Weights of a small image classifier.
Data: 72500 training examples, 4.0 epochs.
Rows from block 5, named by matrix and row number. Each number is 500 + 40 x the weight over its row's rms, rounded and kept within 0 to 999. All counts start at 0. Numbers have three digits each. After the name is the row's rms in percent of the matrix's.
# c3: 3x3 conv (model.blocks.5.c3.weight, 192x192x3x3), inputs 132-137, a 3x3 kernel for each
c3.15 099:490553366454578511507471534455486526453514525521462539515484495435550499509549521505499458441418472470421474496502486528531461509540502524504512483506488501503467
c3.16 103:547505492535523456495487648490525515550494540536508505483542473497510508476451453476487422483459490473474469436467455554458506508560464476507486519495463503494510
c3.17 102:509446522388533575493411620460479501507505461509499470520523442525516487465453554435538518483518500474487420520493500551502547428463508503485509507478473501490514
c3.18 104:518516442553535566455545500513502501500509495478510441508474500468502475461453433518493512551472503496500492461530489475484442475480548494520486461502501482485482
c3.19 102:552440504461425488482421407442501450490523567538493510514479465517496391563609493522505499486505537518538539521514471561448480539471514495504489532464486522533468
c3.20 094:453543600436449498565494493482534493468523473462488543500479461441444431440497461515457504463479555507540512516491495568483491572457504479498480476476501502525453
c3.21 098:586508577497499529404429536507478467469503530471523481498509538532516492497394607542438477523579512534528538497545450523407468629525490478504470475463515515498513
c3.22 100:557471445466579377492540573465495528537463510463559507525538582520524525540525564539493525492498513502516476555516528456473486549467475502504482497502508474489521
c3.23 096:454639544506453431410531467499540508486494479497475523467548538500517536548508501518480511478472495451459479493485467515439465507494454495501478515487530471470500
c3.24 099:454395558448524564457499569544445517528484606525476542489465472419400456463539496479538450482503429511526482505520512483497481467508456476505494480478497499503482
c3.25 101:556466573593456465461412460562499475499476493527466504502458542474574495540411523519499555457633530501444514572462528469582532508473571493479477559497502493506500
c3.26 106:372489431471535663482580751440516424544534485539442491482486469516486567423516489533468512519503476445544472511430524478467474531518489504483469505500480526515500
c3.27 098:542478418446599464481466592498520496488474498492513480534530467526528462497525462551517562458509514471492483464495414477444445535434495515536502503536504530459508
c3.28 095:576498485485500482598428507525489441469493504458498484523495536547542496506476578451458505489526503472544515531473536524472559530513504481487511501468505502531523
c3.29 102:620542532494550557491491443503511515516492435494524498514515509553559590515467545465510468495505503445504455460469600464449500502540481527489487491484467510496482
c3.30 098:434520624457516520450485512450503504431473489490503522524510538419422484461552583521502498521524532559512527527540426491504415443484509507461479508518490554491503
c3.31 104:569500516488429569551507431505520501467488504466464517509491448474511411537475494454453535490504449454494505442507436499485454521633503495487466494496499516479424
c3.32 100:500461463483511517517486434473540467478503476452490485492502496462492566482551485478474520464614481520462531508465572493502470508465475498519493528521493510510483
c3.33 098:517455470512521498534536384557504498512496527507425507465500499506474554552503483538515537480478480472483519520514471499525489456453520523493539499473499512500543
c3.34 100:492447426404423418519437462451535512464514530451503455515504491508461524549501467508549494502531494556549531574427476440539493610528529505498515498482463477499476
c3.35 094:503509467542496506459464430472525493510524526468464466512542402506467477502583428550564506543481497454499499474511500469522538454497439470476489524492500521514465
c3.36 097:538505560481483484565453511553503484498503496487517423515502489490455458410534418527502509434482501441499491514478584474492491459498517507518524489503477441492496
c3.37 095:401574528511447478497547536468451491437563506497505435503522514488468528505465426510473456540518524484538480495489482528500483482513503508504507494478491469520485
c3.38 097:499551550462504533466500516449495448509494475530598501499553557521445440489469451476504508512452509536508507484519501502534485449492526501513497534503494483538495
c3.39 096:458556573535527545456422529519493447510511481489524532411464578471503413464498483489498494457534487435468503463424519443475496510490536485518499513506465523515498
c3.40 101:438479526530579622536519537439492537523465482516487498467491476528517502481499468489505513450453490516540468547496502476478502475503475466473477524495483504523487
c3.41 099:420473482419527463498466523506502493487506451489491536466493476428510515500513536525529507497494497521561516499446479449488442493602496516521522487477481507454509
c3.42 100:498453521491485428554461563449552491507478470531505509438497521531516472491456533492538455523473473529443462498458514426515518485497522554515527503519491503523500
c3.43 105:480481536561502620465510575475517536560479474499512513548536489460516485492478573413471521465487510523544509579469455473467504511528473522506499511512521468548485
c3.44 106:482567427603388415590494353466498478498513475548501517449495471594508487535477504490507495507466479473482498492483527458460548459444545516499510519493495500505499
c3.45 100:561502430516442569489504565502470506499455519489536471553520473528471467534501505449472476453489535482503519538570497401501523491509483486563519504487530487486520
c3.46 093:474538484470446467452516436509506576479524435501504520497506517557528507479480516477535554526494488462491495491528543517461553483511474499518475497519526525493456
c3.47 105:469486412548478628428607364473476503462487503474493536496487529474432501502483494470488493546476533524511529516528485461528516517518561533524536479477512494449540
c3.48 102:509553477486512447548507483507524504509482484517535497476552524511534559504505546474482513443423548431540517486514479502543462488448443493499493496507468486458480
c3.49 096:518494530518478511486444514515484512432485506462472490527494447525497417555487498494491503475477482495457505521483513520545513494560553465485513502512454497505538
c3.50 107:460440492510470619448449448543445559521482483468494470395488537445589544462450452479493476441513446502453462540450491474478539446495498490514478514474520510485521
c3.51 094:554600390549561485571526422496515459538487505514484493539541464519523497470437462501488431488510454511476506530520514491467528575504523486499464500507469530512521
c3.52 096:496534584518515461537460577538501584466464460526493502538534421457510434488507500489556397451447523536489526519486527546511523506573517498491489505500497492536494
c3.53 099:403470390409448554624474573528481518516531485527521452525528481530362490498502524458522440469523512527483523464564523516468477459510563505498494478474493460518488
c3.54 098:509488522559522509477463507449473492454464487557530505520517493486492515485505547456538535458477466464531504509525514478528493414509515532501503503465489535504480
c3.55 107:417447460409524559460483659505487456527505477486497470445468487469503498440477652545528555506495506504474525501496445494485470484524498502509503507497496494505487
c3.56 103:485485593450491412511596503495471524481506488483475492520479446503523523491516527472516427514545517545501502452466497589458463593486464481501524511485501549496493
c3.57 102:557538409593524503537480486477472460523475553497519454495487536421515535487516476551518517523499473530482519499473553523421523560484431493513531467471453492508515
c3.58 100:493502524537466456538532377518494592545496493533510527456475496519564486438495506450543529515510470492467469445491503512469543516499521484491519474523527444484505
c3.59 098:628500499493476472525497564529497498494473619486484518550488514459523506481502443539526482503497522529514496443567503474477386498475517479500494503519509508496494
c3.60 101:505504497460465492558501455542517576517482535545481515474493471498543490504599473513521521517485491513513486488483434478499468431463474507506507512484494494479502
c3.61 098:371377585490446484488467406533477492499476485585503516500561565495486482517473473531469465479515471443498479447500493506533613510527568499512509518469550486509476
c3.62 100:418482555560425511495537516474507474554512495554494545469495511458467460548518563475505443505525472515564484478465509418492472424496469550508491496495491486514467
c3.63 096:527492539492560434449498459489484494513517473517476496538498441488481473525493520510503503472484508433467446463485518482469527467498475492491460497499494486504485
c3.64 102:523496529397632472512574658493435501530481519538485497505442426481471460486525573539544523467450529475506490567575493512521492456539515475484499492500488504483502
c3.65 099:449557491485514542469474513495526451519485453494489494506443510451514611478548516520444543498462503489490494510532499452549519505432509492473509493491460508483485
c3.66 105:583577514526443462509595560513487514525508489488442460515520550580419478502442508496519524431565507449470517505523470464433503489466455524498487451443504496488506
c3.67 103:504570493501509450382517427540472533489483462502516598511524554595473533547476562514433425491493535488488542498568463540491501510476511467510486494485500490487502
c3.68 100:460541598475539517549577564523485509492496489478497476518453581477509459593461516578557490455478528455481504481515568502484492491459542506493539486470500506505497
c3.69 108:444393564444543364710653534457471532487489472517500514550471489442465502549565506508513503428490520487452516501549526488486519498473477517500489510479498499489495
c3.70 104:544533560483416468489441406523464538501520525472487464491477500450579476486473478505475488499470465555471553419559497465448441481523533489512501495497514498484490
c3.71 100:501449505541453554565413481460494501567479492483501515499517444420449442511593475524513505535488516499601471542554469427486422505539537522517491444506474525518527
c3.72 097:568508493528562507470440528544513539472523506523507504509469457406545478524544524446529406501476537500495548496489446491544523510494521502519487520483510490499519
c3.73 101:451430527535450584468465419492494485473521498511522522559476544513487485459474545532455512503515422482501534515512502501472580494441489497466532506505508466481496
c3.74 103:553520466580454504537502496501523526514513537464487473444489442523504504476563460495427513505493492509482492459491480414520430476463484483465479493530500476449525
c3.75 099:526487605482454383494443491513504476462486495560506519449454548465504474450467519489463561466416503472506510476440443599460530534457467476493508522468482526464516
c3.76 097:569466429493503485527584475472502418493486439461466435503531501446502498519505521535503543548462505512515520531520490468486497510564418484509506516512487497503486
c3.77 098:497472422443412489552475437444486493550533480515489504510535480447489534502455508490525496577542496521505536459510516485510503437439475478526508504498501502488489
c3.78 105:509504616434459496472544703464530506465455424484520459534466523565450498473492532505535491479478482489453499448478442483530466489449490511512511506485503504481498
c3.79 099:466406406492507461557569566494477445452481543478470524459427445542529471573560491490486492505564531492500473523478469551499549503543441509540499540508513527502471
c3.80 097:517506504562544421494489438503456510480487529471527497469569521566540523508481513470462483474554470487498557446562555543464513517534515509488479510473549474473524
c3.81 100:480493545547529554499542473489469521496532532520448510535458445497478515475405474488495488476558467513515558569538423497492545522480468505509484541515508523496512
c3.82 097:470464472502472447476588434479459509496478478473529523509493535540525529450434536434512455544496496451526523527562488566530496596538478508476492511520476473483513
c3.83 104:463429518552517551502454441478490495519530495486577541479540505441454485508520495512479471563467500466440518546506577523490488462490468521516512492488500487488492
c3.84 104:506479500449521521498504528495488481497564416481540456514511523484508531530529574471518511487439485506488515495535453474490482467502479483534493485532487492505502
c3.85 102:431453504440455454593621536461485500504464505515490498493502465499512521542513542537511552519537552495506549473457477529484533545456466503494472515470487520520535
c3.86 105:447486452430476467587553637516495472493450531511503470484474498537492528557479594524476490466503482529433465492525512504483518456501529504506501478464523496512498
c3.87 101:507455517472499516537465517532509503485537577506524532536464535535488516641490607506509523472429460530527504473497471517533476475463481475468470509496509506486455
c3.88 104:467482614593556493551573525497493484454549531475479523436543522472523595515498434534501461490522500510464492533449570524522506470460434506528500501507495516466510
c3.89 099:502534579481502519512543567556518495459480513571494469445500537513524536404521515500502517573518511528513504526521432438478464471537462499524534509529502480490497
c3.90 096:520509485530539601469489511465506469498561511481555502449485493483446474517500500569491468479480520477460449512479524463543515415480536475493493472525504472485490
c3.91 100:536580565497497462490427511483507516460538512497521617479537509533493524563497590531544493494457462538499446503552506465523487565441521522532499498458500509513447
c3.92 109:474543556443610394549630581546498509509482525510471531473482484413447484477514446504489536514508541513471518481474408527531482442473534493507512513493512483521468
c3.93 100:535513546512571659481449409499489471512516472479499525499551486507489573498490458524483569554476490473500476509516482454506522442488528487481463469491513491499535
c3.94 096:564506547606514498513446464512486518544494583465503521546495476525471423514614473433528503453489546491499478528482455519553482517529537480475505499504518504526496
c3.95 093:471510443518447524533577490467456456528471522462460482500505444486467431517563473487517484438484451515476540495472538518465520515524550512491485495471414503503503
c3.96 094:608447478596547416530430471498489474507491473477479476522512490509513481489512579518471536503475502511427537531440492491433513541497604496532494464481500507496480
c3.97 102:524506481490454439547495549473498481457509563501537499479429459530548479572444449513508535495492461465502453534534465475527461539452511478505504492472477491483537
c3.98 099:605431535459550335542551409469554519478525487430518514516413492476425513474462454450446503551507470488496553455537481547497474630538512492493509480504494539485469
c3.99 097:495419430495462494498501489489529553467507499494475507523456452440460477486499492567482484589511500511514515563496498434535524511490541481482466513528503485540472
c3.100 099:490525375515501482535543473528518573527507506470499489457472554424488562490577492503496499507564550461523476526472454500487500491445523521505498499534512529494510
c3.101 095:471476557491538448527523488504500472538509466487503506465505450567476515467457566446462526484497512508472477535462458486475551490517434527491500490501533519551503
c3.102 105:563446437558479479603442531492487503522503514493534510540504499506555499599546480470483511539501498449476530530548491434482425482554476483508480478512513511479488
c3.103 097:558455448471539473558542495505527518537558523515474486562477483478482537496408418538493445450488504554456476462581491567534477459469397548563511530516503493464424
c3.104 102:473536579570499410564413466465501513514487516511496525465483520508530525479468534511484558536536543444519477482553483481566500495526517522502533503487511535525514
c3.105 097:525443529521503610479402512478528485458483534515450471503454483491523541490529485536548442446480519516539497493432511555574437463517565496497531505481499505494508
c3.106 100:495457513441454415464442498458502436535499529490468518470520482480464530456461474484548506478499502482494442541489486479513458457508425489520500496488513533457479
c3.107 100:534575522542520465522486560575480468454468533539503431487540517478507485496509581461487500590487525557477474512471490521537471454495453497485510490513484500519506
c3.108 100:510561548452462457492608450513477485538488516495460517486526516547523497479410525496501466477485473438492436526473456474576455446481569511482525534492507520534514
c3.109 097:514568501589435439525539341534451513479473517496531562458487467532527482469477401546521475521555510492485483472537405563521471473525468506478495528499487521527528
c3.110 101:572527516500495436560519525539482476480489504497511484511545506479490496586457474522488550499486530536541482526543515501473504519418570498520484483472466496483483
c3.111 102:430505490541486475546495492557522592501471478492519497414533493466481427513439476545502512458488496440489507510454452565480485584457595480490500538513498502486476
c3.112 110:559522601501482535610465522545522519485501477508498491506513465479509499564503472446517480527483485513524532459505433452509485471518483483485490492485481483501463
c3.113 098:521570538386585561491572528463489474480493484493475484526511446504480550481543605502520531478508495537485518575480548480489517481560549486472484510483461492481502
c3.114 102:434580489567497631535451481506481454421488456520467539489561504558506534484481566427515500490523478472510526464491479547508511453560547486506477471504480505510511
c3.115 106:519522485512500502495481473511538436520473467500472488440508494507531496426445412497530469495534476504529489562583576471496521495482478479506496464487442496503501
c3.116 096:448436553485493440521537589493527532515527509532512479488470511481533487489554572494508541486499482497555502559445511514605498526564463536542518495532484476536477
c3.117 098:469415459550476577464473616465507505506464552534544508497494519467456580550404516535535509465548510466559466504562508484549449578493541494510513509520538479496512
c3.118 100:510483482559510552614617458469514517503491494526462455448541541462479500455523464525453501469438587474507535487509507493506509521543491520528515523492507473501510
c3.119 096:414470455522527581549492510526493502496488490490504505517450580491451477514491483476502549485488524446568573475444468505469538445472494498529502524524506528500496
c3.120 095:569567573458477497487444435465514511483486482529488510505478567436508490465478467568545506511489512543567478468505434492505502464557566495463522491500475511539500
c3.121 105:559518485573491619424469614555476537500479446509436485477558530493489558522486532555527510562516532533446504462468470484500509499557512507524482483497497493479503
c3.122 098:471404471458514540526524596499530520515498473508489538520494504527534469522544572490452472508504505480532471524483517511464531473506454489493532509510519480510482
c3.123 103:476584575651650617472459432495515450465490453520497489521478495520584504509515501533478505552508488483493516485509523480400490514546534523477509552501496506494513